python train.py --model="segmentation model" --dataset="drawn small creatures on textured ground" --train_examples=203450 --image_size=48 --crop_scale_min=1 --horizontal_flip=true --translate=0.12 --cutout=0.4 --num_classes=3 --output_stride=8 --arch="poolformer" --norm="layernorm" --norm_position="post" --activation="silu" --mlp_ratio=3 --parallel_block=false --dropout=0.05 --inner_norm=false --moe="expert_choice" --num_experts=16 --moe_every=2 --expert_mlp_ratio=1 --experts_per_token=2 --shared_expert=true --patch_size=[2, 2] --depths=[3, 6, 3] --widths=[64, 128, 256] --residual_init="none" --optimizer="soap" --beta2=0.999 --lr=0.0017 --beta1=0.9 --shampoo_beta=0.999 --eps=1e-08 --precondition_frequency=10 --max_precond_dim=1024 --one_sided=false --adamw_lr_other_params=0.0011 --steps=6400 --batch_size=128 --epochs=4.0 --lr_schedule="linear" --final_lr_fraction=0.05 --warmup_steps=320 --weight_decay=0.0 --adamw_weight_decay_other_params=0.05
Rows from block 8 of a small segmentation model, named by matrix and row number. Rows with one number belong to one neuron. Each number is 200 + 30 x the weight over its row's rms, rounded and kept within 0 to 999. All counts start at 0.
Before each neuron's rows are labels from the 100 images, of 14976, where the neuron reaches its highest value: "top examples" is what is common among them; "patch colour" is the nearest of a few named colours to the mean colour under the peak. Only what is clearly more common there than usual is listed. The data: drawn small creatures on textured ground.
# fc1: MLP up (model.blocks.8.mlp.fc1.weight, 384x128), inputs 0-63
# fc2: MLP down (model.blocks.8.mlp.fc2.weight, 128x384, transposed), outputs 0-63

top examples: jellyfish
patch colour: grey
fc1.267,177,162,193,216,166,192,252,224,214,211,223,232,225,227,218,238,210,206,234,164,226,159,208,135,243,209,235,165,206,172,172,181,153,213,213,210,210,216,275,213,174,230,262,211,205,215,188,181,161,207,208,231,206,212,210,156,140,167,266,255,189,207,161,188
fc2.267,174,184,235,189,211,258,205,260,206,202,218,217,197,125,143,237,225,252,168,208,169,170,225,199,168,206,165,220,165,182,193,185,196,189,230,183,175,223,189,225,235,180,151,195,251,223,238,183,172,155,196,166,253,200,224,207,199,226,160,212,224,224,232,192

top examples: jellyfish; black
patch colour: grey
fc1.208,182,174,230,162,168,227,255,227,174,231,172,174,186,193,213,193,228,198,165,176,191,182,215,218,239,172,172,174,199,178,181,220,172,156,243,215,211,188,221,162,236,212,213,191,220,151,186,223,229,182,218,214,211,239,249,237,188,161,264,174,140,234,214,190
fc2.208,168,185,190,201,190,234,197,196,205,206,226,167,211,195,198,127,208,183,191,190,174,177,212,223,173,166,167,222,244,195,203,215,216,213,178,211,166,218,233,219,194,203,175,197,174,224,233,188,137,205,157,232,194,146,227,200,139,224,146,219,200,195,212,228

top examples: grey; large
patch colour: brown
fc1.336,185,194,168,221,222,272,187,248,199,242,228,217,158,163,243,185,190,215,194,170,225,212,156,215,217,242,221,212,235,211,210,197,208,213,266,202,223,137,225,189,159,222,223,253,235,152,205,216,168,161,188,214,151,187,195,191,198,204,215,183,179,207,228,223
fc2.336,235,237,202,223,210,194,162,252,206,172,243,205,189,169,165,265,207,232,209,188,195,192,194,187,197,190,157,201,171,179,180,194,151,208,170,179,201,235,189,203,123,239,213,180,164,159,170,208,190,161,237,173,204,187,169,223,207,204,225,185,174,212,192,209

top examples: jellyfish
patch colour: grey
fc1.81,230,175,244,190,191,214,257,176,253,195,235,238,218,233,222,238,211,195,195,169,205,159,195,201,208,172,165,184,196,201,216,171,210,190,207,155,188,180,183,163,173,174,185,146,219,219,233,178,193,195,234,224,158,229,175,233,198,168,218,179,237,258,210,223
fc2.81,189,225,207,227,156,212,231,155,208,247,179,184,156,224,182,157,172,192,212,228,194,260,251,111,179,260,211,221,181,250,257,159,244,191,177,190,187,224,184,174,226,228,209,201,224,176,241,222,176,167,177,249,258,227,165,182,191,209,187,166,181,191,234,214

top examples: yellow; crab; orange
patch colour: brown; black
fc1.9,164,183,187,227,192,163,208,206,214,189,191,188,194,166,236,201,219,217,188,233,214,222,230,169,224,228,222,161,262,204,209,210,195,162,185,255,181,182,162,154,193,212,218,233,204,161,236,238,277,244,277,207,194,192,203,218,164,158,209,183,163,140,159,244
fc2.9,220,224,214,208,185,197,219,211,184,202,186,223,235,159,204,184,154,219,196,203,221,208,185,188,160,217,220,204,152,274,184,211,205,197,265,220,256,201,227,196,177,172,164,186,191,211,193,138,212,183,150,182,260,179,233,165,242,280,214,206,230,217,226,187

top examples: jellyfish; large
patch colour: grey
fc1.330,205,188,213,158,146,169,161,215,235,237,164,180,188,212,262,216,149,206,139,172,254,202,142,198,220,216,214,199,232,193,173,194,185,265,199,184,200,156,213,160,227,218,191,163,214,186,165,212,202,213,229,172,203,212,192,242,199,210,215,212,196,210,222,240
fc2.330,188,179,288,216,245,174,212,122,207,199,171,235,264,229,187,155,236,183,192,191,211,255,193,243,226,188,183,197,209,173,234,214,219,176,187,202,201,229,216,196,196,157,198,152,219,162,257,182,220,181,194,192,221,211,160,258,136,254,174,223,183,194,232,193

top examples: grey
patch colour: brown
fc1.230,230,256,155,160,162,212,231,197,168,198,200,220,226,205,239,227,218,201,196,202,199,234,220,199,153,236,234,147,244,187,151,168,224,196,173,205,184,218,224,242,267,224,220,212,193,190,209,224,215,174,181,278,216,210,215,211,219,217,222,194,187,169,219,176
fc2.230,191,180,131,238,228,260,196,205,182,244,193,192,168,205,217,199,150,199,208,177,227,194,209,159,179,195,155,227,208,156,191,184,200,260,232,177,229,237,196,201,145,140,211,172,149,195,165,224,218,177,229,187,197,186,222,208,202,176,225,237,209,205,187,248

top examples: dragonfly
patch colour: brown
fc1.131,197,174,174,166,181,225,231,203,239,247,242,145,184,243,187,118,227,169,235,170,198,168,129,202,192,209,183,212,174,204,188,213,242,266,170,207,148,230,186,213,202,194,200,210,202,210,197,175,210,184,287,164,178,249,160,192,255,199,163,190,201,156,147,231
fc2.131,192,177,198,185,279,208,192,142,163,157,179,146,148,190,230,218,170,209,214,201,203,155,221,206,188,177,275,229,231,232,162,230,192,164,239,240,206,167,191,176,170,180,217,201,269,226,196,180,213,177,227,208,190,229,249,230,182,145,221,131,167,183,156,208

top examples: grey; dragonfly
patch colour: brown
fc1.246,207,171,191,158,201,197,202,209,193,260,220,204,170,200,208,239,164,167,199,214,242,191,172,198,171,194,253,178,239,256,172,192,135,250,204,185,217,217,223,155,219,171,163,181,231,220,233,197,189,187,170,205,227,228,179,178,214,209,231,169,213,188,228,230
fc2.246,186,228,175,227,263,231,181,156,167,194,151,151,227,233,216,214,164,190,182,219,194,230,234,227,242,218,181,223,202,142,201,221,166,207,218,164,204,163,130,157,168,182,154,208,205,178,215,195,243,170,194,234,180,165,192,154,202,215,156,218,192,161,209,188

top examples: dragonfly
patch colour: grey
fc1.51,182,146,234,226,147,208,156,218,223,213,203,233,241,234,234,186,227,175,167,223,172,172,244,190,202,187,184,158,179,193,169,219,203,233,234,184,177,179,234,187,161,207,224,189,188,191,200,148,188,180,298,242,202,267,186,168,196,169,174,247,151,195,173,182
fc2.51,204,234,214,170,174,226,236,173,207,193,181,188,156,160,221,148,213,205,191,184,252,148,227,249,194,182,193,267,126,227,150,154,226,190,239,211,203,156,244,175,173,245,244,163,217,222,241,207,200,198,158,216,231,189,216,233,202,193,147,203,171,225,189,220

top examples: white
patch colour: black
fc1.84,184,226,137,175,228,177,219,204,232,194,261,240,181,221,235,244,206,180,181,223,155,217,233,212,239,176,220,195,193,211,177,193,164,165,166,207,176,88,241,171,204,188,248,222,237,239,226,223,189,160,232,214,239,166,176,229,169,211,170,179,207,171,214,213
fc2.84,198,227,224,204,201,205,206,243,241,224,153,236,189,161,208,205,211,240,188,177,297,225,222,203,203,206,192,225,232,162,199,210,247,251,185,258,224,254,167,236,190,234,174,216,175,208,170,138,190,188,198,217,182,225,162,216,209,211,175,196,172,242,184,155

top examples: dragonfly; black
patch colour: grey
fc1.171,225,185,214,189,192,181,203,126,211,170,171,230,219,142,189,163,207,182,210,217,188,141,178,203,226,164,248,231,212,172,153,215,191,202,186,227,214,236,196,198,173,175,211,212,205,214,191,184,215,200,193,155,240,263,164,186,180,232,179,200,184,202,240,171
fc2.171,215,207,164,184,182,207,234,235,174,197,245,201,179,151,201,170,210,200,194,208,160,266,208,210,199,257,201,177,167,202,172,250,189,209,183,202,166,218,206,204,219,166,211,197,218,220,234,256,223,201,201,231,172,172,248,166,255,159,176,182,186,226,234,248

top examples: dragonfly; grey
patch colour: black
fc1.343,137,204,204,213,216,234,169,183,228,247,190,160,201,155,135,187,204,174,257,220,220,184,180,204,215,243,189,185,244,149,125,233,170,177,223,233,190,241,162,187,222,236,173,184,249,208,182,161,150,215,222,217,192,211,178,192,156,232,182,207,239,216,204,206
fc2.343,184,212,194,164,197,187,235,188,137,254,185,177,215,230,210,229,156,204,161,205,186,198,190,203,249,175,181,145,168,129,254,205,211,178,209,216,238,174,195,175,191,178,177,184,128,264,214,193,211,219,210,173,245,216,206,203,221,236,243,180,145,124,188,162

top examples: butterfly
patch colour: brown
fc1.60,245,242,253,204,207,206,216,155,197,203,188,190,182,210,212,229,211,196,197,225,175,197,220,189,159,257,239,164,195,225,150,241,225,238,189,165,173,199,189,220,173,267,185,204,249,165,219,191,182,226,193,202,218,238,188,160,150,163,224,237,214,212,156,188
fc2.60,226,141,190,211,257,232,155,210,169,234,224,175,167,238,209,160,177,174,176,216,225,193,198,178,247,221,162,177,163,182,221,154,212,186,177,212,211,215,205,183,245,180,247,168,180,136,220,164,151,205,192,219,187,203,231,157,224,195,179,175,181,163,172,230

top examples: white
patch colour: brown
fc1.362,172,206,208,217,209,198,201,181,237,227,246,130,220,165,208,212,255,258,259,185,226,199,208,228,269,272,189,206,240,226,162,215,216,142,194,240,227,166,203,237,206,221,147,180,153,205,235,235,197,185,213,180,239,190,175,178,146,233,219,231,168,177,211,177
fc2.362,188,227,135,202,169,180,258,208,171,212,182,192,243,227,204,200,153,206,189,196,193,243,173,206,207,170,175,178,234,199,194,213,220,216,223,229,192,168,190,206,192,189,251,244,254,232,178,168,195,209,226,233,174,177,254,205,232,277,190,195,185,157,230,236

top examples: white; grey
patch colour: brown
fc1.113,168,191,197,235,161,190,238,171,214,209,217,163,239,169,259,215,165,219,189,187,194,232,212,171,193,271,220,211,195,187,213,303,180,222,187,209,208,159,168,232,187,190,247,234,189,202,232,151,193,179,155,174,254,190,189,237,222,194,183,238,232,194,199,218
fc2.113,254,191,258,229,241,192,191,190,182,146,204,194,130,250,145,184,224,178,188,173,216,153,181,214,154,250,244,175,246,210,238,183,204,188,245,131,200,180,188,166,199,184,228,215,259,204,173,248,203,221,175,185,210,203,226,231,172,187,235,191,196,178,201,186

top examples: white; butterfly
patch colour: black
fc1.48,210,217,155,214,212,186,202,189,230,195,187,186,245,196,222,235,223,181,199,200,237,217,144,156,228,224,201,245,183,152,229,239,204,165,210,218,143,189,188,197,199,200,234,204,238,194,196,201,270,196,143,271,254,220,193,257,214,196,199,258,177,214,188,177
fc2.48,207,162,175,185,250,219,182,205,213,178,208,219,190,227,237,169,207,166,201,210,192,140,258,207,162,198,234,184,203,187,167,173,242,260,176,208,170,158,265,235,207,241,231,199,201,221,213,189,192,178,157,183,140,164,207,138,165,211,215,147,187,244,127,207

top examples: grey
patch colour: brown; black
fc1.347,205,169,157,214,165,241,227,241,214,234,201,244,164,184,205,219,180,192,196,197,168,224,155,189,217,220,270,242,210,196,230,205,147,185,230,154,179,190,186,138,251,179,177,196,222,213,194,177,233,188,213,228,241,172,162,172,202,200,225,170,193,207,161,254
fc2.347,184,230,181,241,202,226,212,214,241,235,217,189,233,194,253,167,198,228,223,222,158,222,217,169,171,261,177,182,231,215,208,190,241,228,211,229,197,200,195,251,195,167,133,213,222,126,186,184,171,217,192,185,249,199,226,255,235,223,212,137,165,176,232,180

top examples: crab
patch colour: grey
fc1.355,177,171,182,177,177,193,213,158,253,230,224,156,187,192,187,209,180,179,174,167,234,232,156,160,193,213,198,206,201,199,189,185,138,206,219,223,238,208,200,193,177,191,136,157,146,244,233,227,209,248,225,232,234,206,183,208,212,237,172,236,253,160,188,257
fc2.355,167,210,188,204,213,221,201,254,244,224,174,254,204,210,226,201,206,222,195,232,172,244,195,207,202,196,203,218,231,172,209,137,263,232,231,161,188,158,192,163,248,228,183,255,259,201,223,180,207,203,129,210,170,181,208,151,212,151,193,244,288,187,206,196

top examples: large; crab; spider; creature: beetle
patch colour: grey
fc1.278,248,186,181,190,136,185,186,215,206,186,211,161,186,190,266,209,238,175,210,199,229,191,209,175,199,238,187,192,199,200,186,222,151,233,214,232,162,208,189,186,158,149,186,208,245,201,226,164,231,187,197,211,199,243,225,196,203,167,236,262,205,164,149,214
fc2.278,154,147,235,249,130,214,222,238,179,183,212,208,217,172,228,189,234,168,193,215,205,271,184,238,159,195,173,190,222,198,222,183,203,206,227,162,142,195,218,244,207,228,209,186,161,225,143,198,220,183,214,220,176,175,201,202,163,134,160,202,230,175,200,217

top examples: grey
patch colour: brown
fc1.166,187,186,192,189,264,201,137,193,227,263,179,230,235,168,192,171,181,200,224,197,213,140,241,182,203,202,212,178,286,228,221,167,177,191,194,170,189,218,233,190,171,218,209,207,202,224,164,169,268,166,172,239,242,141,194,188,175,241,235,234,194,196,177,174
fc2.166,178,194,219,231,201,151,239,183,157,194,204,199,136,186,236,169,207,206,162,165,224,174,181,162,145,258,175,202,236,174,230,191,240,149,220,178,230,182,180,174,195,161,207,224,191,186,250,196,151,258,217,180,198,251,192,235,247,218,231,222,178,199,164,188

top examples: pink; orange
patch colour: black
fc1.248,160,178,239,189,215,215,181,207,174,225,192,167,223,239,231,163,208,232,228,198,179,204,147,150,225,197,196,188,248,201,237,207,226,154,157,205,241,148,246,170,185,160,164,131,196,200,189,235,189,182,238,149,154,237,164,153,177,225,194,196,192,211,175,235
fc2.248,221,243,195,206,183,205,227,158,223,218,193,166,275,217,208,256,142,201,199,150,224,218,233,153,163,183,181,167,178,184,192,194,198,164,224,148,169,191,156,222,180,166,222,177,207,230,245,195,173,195,167,149,192,201,233,185,191,201,203,170,129,201,227,208

top examples: jellyfish; white
patch colour: brown
fc1.179,236,216,195,174,192,209,197,203,214,197,188,194,218,157,230,227,202,169,181,186,174,212,156,210,236,195,248,219,212,171,206,212,240,254,134,170,218,175,237,173,180,216,200,238,177,195,174,184,204,226,204,244,182,189,204,191,208,172,157,256,210,206,121,185
fc2.179,186,255,153,239,167,199,213,210,143,219,250,223,166,231,212,242,203,209,245,192,182,175,225,183,196,244,234,234,177,162,230,204,224,195,154,177,174,208,159,236,254,169,192,174,176,175,181,182,259,228,274,175,188,163,233,253,157,199,206,149,181,221,219,241

top examples: jellyfish
patch colour: grey
fc1.316,162,228,245,217,175,226,272,233,180,246,167,209,134,195,216,187,161,179,175,193,243,201,138,200,185,225,221,175,163,237,199,178,154,151,246,188,171,169,219,237,206,180,227,225,203,165,174,166,226,169,189,236,242,229,213,232,189,159,205,189,176,176,235,273
fc2.316,235,196,196,167,270,147,211,220,197,215,213,218,209,209,250,210,176,180,197,202,152,216,188,231,150,204,177,197,194,207,201,197,225,166,177,178,175,235,260,182,174,203,249,212,211,196,207,209,210,198,217,196,191,241,180,225,207,204,231,155,193,135,218,156

top examples: grey; crab
patch colour: black
fc1.32,179,175,185,215,260,245,246,184,163,226,183,232,210,198,193,204,143,191,139,236,229,183,202,223,183,201,184,146,199,214,227,200,176,219,160,164,168,198,159,205,212,224,275,233,188,241,197,155,219,224,198,189,223,227,216,166,149,160,241,157,199,212,174,186
fc2.32,237,176,257,181,163,220,165,219,223,215,209,171,187,232,250,194,244,197,203,194,213,196,189,197,147,172,193,200,155,156,177,206,188,216,244,242,176,139,199,237,213,167,160,209,151,184,162,241,220,184,188,168,205,173,242,228,219,208,184,209,143,209,203,196

top examples: large; white
patch colour: brown
fc1.110,201,194,233,182,182,143,206,190,225,218,188,211,263,140,174,207,205,147,176,170,245,209,246,202,165,236,182,224,172,190,192,200,200,192,162,233,172,228,186,210,201,195,217,245,227,197,180,178,220,173,223,202,218,182,190,252,209,226,122,184,184,199,134,222
fc2.110,186,171,173,226,199,222,200,148,188,153,221,205,203,144,214,182,229,169,174,216,233,206,170,209,161,187,157,210,187,165,238,180,173,235,164,205,138,177,215,233,209,291,171,194,213,232,186,227,201,179,185,248,158,166,148,257,181,161,253,221,217,225,175,182

top examples: yellow; spider
patch colour: black
fc1.200,192,182,153,197,123,208,174,155,225,208,214,247,184,186,173,166,224,168,211,217,203,149,188,193,217,245,227,167,225,211,237,184,231,171,155,188,184,249,182,209,148,210,171,235,172,222,213,235,201,211,230,224,232,233,207,206,182,231,153,161,192,209,224,181
fc2.200,225,203,227,219,172,239,160,178,262,163,173,213,208,195,225,221,224,214,175,204,188,193,188,204,166,216,148,195,136,229,253,164,239,203,182,256,216,173,235,154,150,264,258,223,204,172,165,191,214,156,183,194,188,206,169,163,194,175,207,156,214,150,179,217

top examples: butterfly; large
patch colour: brown
fc1.382,208,183,134,157,204,233,131,179,231,234,232,188,195,191,174,204,220,201,216,193,201,198,199,177,211,197,222,206,220,160,263,243,229,197,234,200,227,220,225,192,210,239,206,227,217,177,237,193,225,141,200,238,191,220,234,200,221,203,166,212,248,172,196,233
fc2.382,188,174,217,192,173,164,223,154,167,183,185,223,164,250,246,169,206,166,197,159,172,230,206,235,167,221,218,170,227,238,214,132,182,247,168,173,239,256,220,162,227,160,261,203,190,202,215,130,286,212,252,218,189,239,168,181,162,211,187,196,188,216,164,179

top examples: pink
patch colour: black
fc1.190,171,186,141,152,221,159,229,186,222,233,175,184,167,221,212,223,206,257,196,230,211,244,239,233,243,248,194,179,200,236,215,199,204,159,211,179,213,182,222,214,209,167,141,221,207,205,218,202,199,200,186,202,282,197,154,183,208,208,210,198,138,219,196,186
fc2.190,164,173,194,214,252,211,259,198,193,234,211,164,184,211,188,240,192,222,182,175,171,189,154,176,208,156,196,225,281,204,196,196,230,200,196,220,190,203,216,170,203,180,212,226,222,199,214,204,207,230,204,199,136,147,209,184,223,182,212,171,166,193,232,154

top examples: crab; black
patch colour: pink
fc1.194,192,128,245,212,154,187,267,178,208,218,211,195,194,180,186,166,198,199,177,255,222,238,180,242,184,171,158,214,163,181,213,195,154,201,218,190,169,231,221,165,218,156,163,230,183,199,183,175,175,200,211,232,203,224,228,260,153,195,200,240,216,151,154,180
fc2.194,204,256,170,220,254,213,204,232,193,205,219,207,244,221,164,248,154,131,151,183,202,209,177,152,160,246,208,215,248,164,186,187,163,208,166,177,206,210,197,171,203,256,248,246,211,202,210,187,176,193,199,206,219,167,244,153,211,179,226,229,202,195,258,206

top examples: white
patch colour: brown
fc1.199,157,193,249,152,158,145,148,212,202,186,161,167,228,176,193,200,198,200,178,195,222,215,197,188,199,219,207,195,180,226,179,195,237,243,185,194,160,200,171,238,209,172,224,196,249,214,195,206,186,201,199,227,188,252,209,190,193,220,193,222,216,151,197,201
fc2.199,227,190,188,238,229,206,216,178,268,219,182,190,224,214,156,191,183,200,175,172,181,198,240,181,216,206,198,191,227,201,205,182,149,218,203,185,208,215,186,182,240,151,186,246,207,196,148,188,235,238,174,142,177,195,205,237,218,194,201,207,233,236,242,199

top examples: yellow; spider
patch colour: black
fc1.321,181,190,228,197,285,193,140,213,161,245,192,137,193,232,176,163,142,198,176,180,189,210,227,222,246,219,197,197,226,227,221,245,206,237,195,223,153,191,235,217,131,228,218,212,201,203,190,246,206,268,167,232,225,190,218,178,178,168,148,158,237,242,182,131
fc2.321,188,161,193,211,152,199,178,251,206,164,210,211,236,182,168,221,194,174,192,246,195,233,202,225,174,191,274,194,214,254,149,201,199,162,151,156,220,179,176,169,199,227,176,178,193,238,216,206,186,189,156,212,222,207,236,219,212,251,227,199,171,167,238,193

top examples: white
patch colour: black
fc1.155,242,176,183,190,210,267,238,250,213,195,157,194,211,207,153,144,194,142,222,184,245,148,218,245,245,225,232,159,226,230,236,260,227,190,189,227,216,247,196,195,183,248,193,239,246,233,171,193,202,234,183,203,266,191,227,212,221,183,179,206,214,198,163,237
fc2.155,195,236,222,243,189,235,227,180,214,134,149,153,176,171,203,229,244,191,184,173,217,155,242,161,145,191,175,241,175,200,243,164,205,180,195,204,176,205,204,235,181,218,223,270,199,218,218,216,221,237,206,165,172,161,131,241,147,150,198,188,186,200,141,183

top examples: large; crab; black
patch colour: grey
fc1.372,206,240,248,200,167,182,136,222,181,194,176,206,223,155,205,196,183,187,179,245,202,231,211,156,180,191,239,211,182,149,205,225,235,239,205,182,163,232,159,238,236,199,200,160,212,195,184,191,185,205,172,196,203,229,187,217,211,168,203,227,188,196,237,221
fc2.372,177,210,171,233,172,188,179,231,191,220,215,199,250,173,184,173,220,221,220,177,189,187,141,259,260,158,235,222,236,216,206,156,155,222,167,219,256,269,177,232,174,173,210,179,194,180,148,199,204,180,158,164,264,181,234,196,234,227,192,172,194,210,168,164

top examples: grey; spider; jellyfish
patch colour: black
fc1.204,164,223,227,177,224,236,212,220,185,209,225,175,177,163,173,184,163,215,168,159,187,251,214,252,180,186,192,204,216,179,213,199,229,212,206,223,188,232,215,214,181,178,189,209,216,148,183,144,158,278,156,195,228,166,183,150,171,158,160,196,230,184,233,191
fc2.204,220,158,200,223,192,222,226,226,227,207,194,185,202,254,167,215,156,194,211,218,186,175,194,248,163,174,269,171,167,179,237,192,228,162,206,163,190,232,154,136,235,208,173,133,203,268,173,248,242,187,175,226,242,200,196,209,215,211,216,198,211,245,141,196

top examples: dragonfly; large
patch colour: grey
fc1.233,283,195,190,165,167,194,163,210,226,214,235,198,174,171,201,242,194,182,169,194,251,206,157,175,205,176,230,191,215,178,200,193,206,200,219,184,211,213,186,198,228,231,231,220,183,217,244,242,140,190,233,198,212,161,201,216,151,224,219,184,238,182,144,195
fc2.233,154,193,180,156,200,161,135,175,183,244,173,227,280,198,182,188,239,132,235,186,190,134,207,184,234,178,265,220,219,179,191,181,189,199,186,214,251,220,162,261,175,209,206,210,245,146,191,190,177,220,211,214,158,175,244,241,174,133,239,219,182,233,186,250

top examples: jellyfish
patch colour: grey
fc1.220,227,140,214,197,209,207,186,203,222,266,204,192,205,226,244,226,192,195,199,175,145,203,151,173,146,184,167,234,239,248,203,247,177,157,162,176,171,225,189,173,225,140,263,160,193,185,154,221,180,176,198,180,187,273,204,180,184,213,167,193,228,173,208,169
fc2.220,159,244,244,138,158,142,188,174,232,156,253,205,224,242,166,220,201,222,235,219,200,208,172,198,200,228,224,198,172,191,183,194,190,152,214,197,195,197,155,212,207,247,216,221,224,178,209,183,228,185,181,244,186,240,186,197,221,210,225,205,187,199,226,249

top examples: dragonfly; grey; white
patch colour: brown
fc1.263,189,196,253,198,222,181,237,204,223,248,223,260,219,170,185,227,212,201,182,165,229,151,260,213,141,209,157,211,229,155,264,168,187,208,191,201,199,189,198,198,204,204,178,215,222,188,162,144,166,194,215,209,191,202,192,197,162,236,198,221,184,184,186,159
fc2.263,189,224,192,223,240,216,188,218,221,213,200,200,144,177,209,198,210,136,169,199,220,217,161,195,201,211,169,189,236,197,267,193,248,233,198,182,143,203,239,184,221,199,244,134,201,224,225,244,171,198,215,167,224,244,193,256,205,255,199,188,186,218,190,205

top examples: pink; dragonfly
patch colour: black
fc1.376,218,201,203,222,209,157,216,245,176,234,192,200,157,156,232,210,219,160,228,182,231,232,208,217,186,224,168,223,209,189,283,227,191,203,191,178,153,187,194,139,188,243,191,261,197,192,248,229,184,183,176,181,212,182,218,170,162,163,175,155,152,179,186,172
fc2.376,241,210,166,164,233,211,188,174,131,182,198,234,205,196,151,218,165,128,223,225,180,143,173,215,190,173,251,186,232,197,194,220,192,215,167,195,167,228,249,226,203,244,238,158,197,252,193,203,235,183,236,210,203,165,172,184,229,205,176,174,220,194,181,194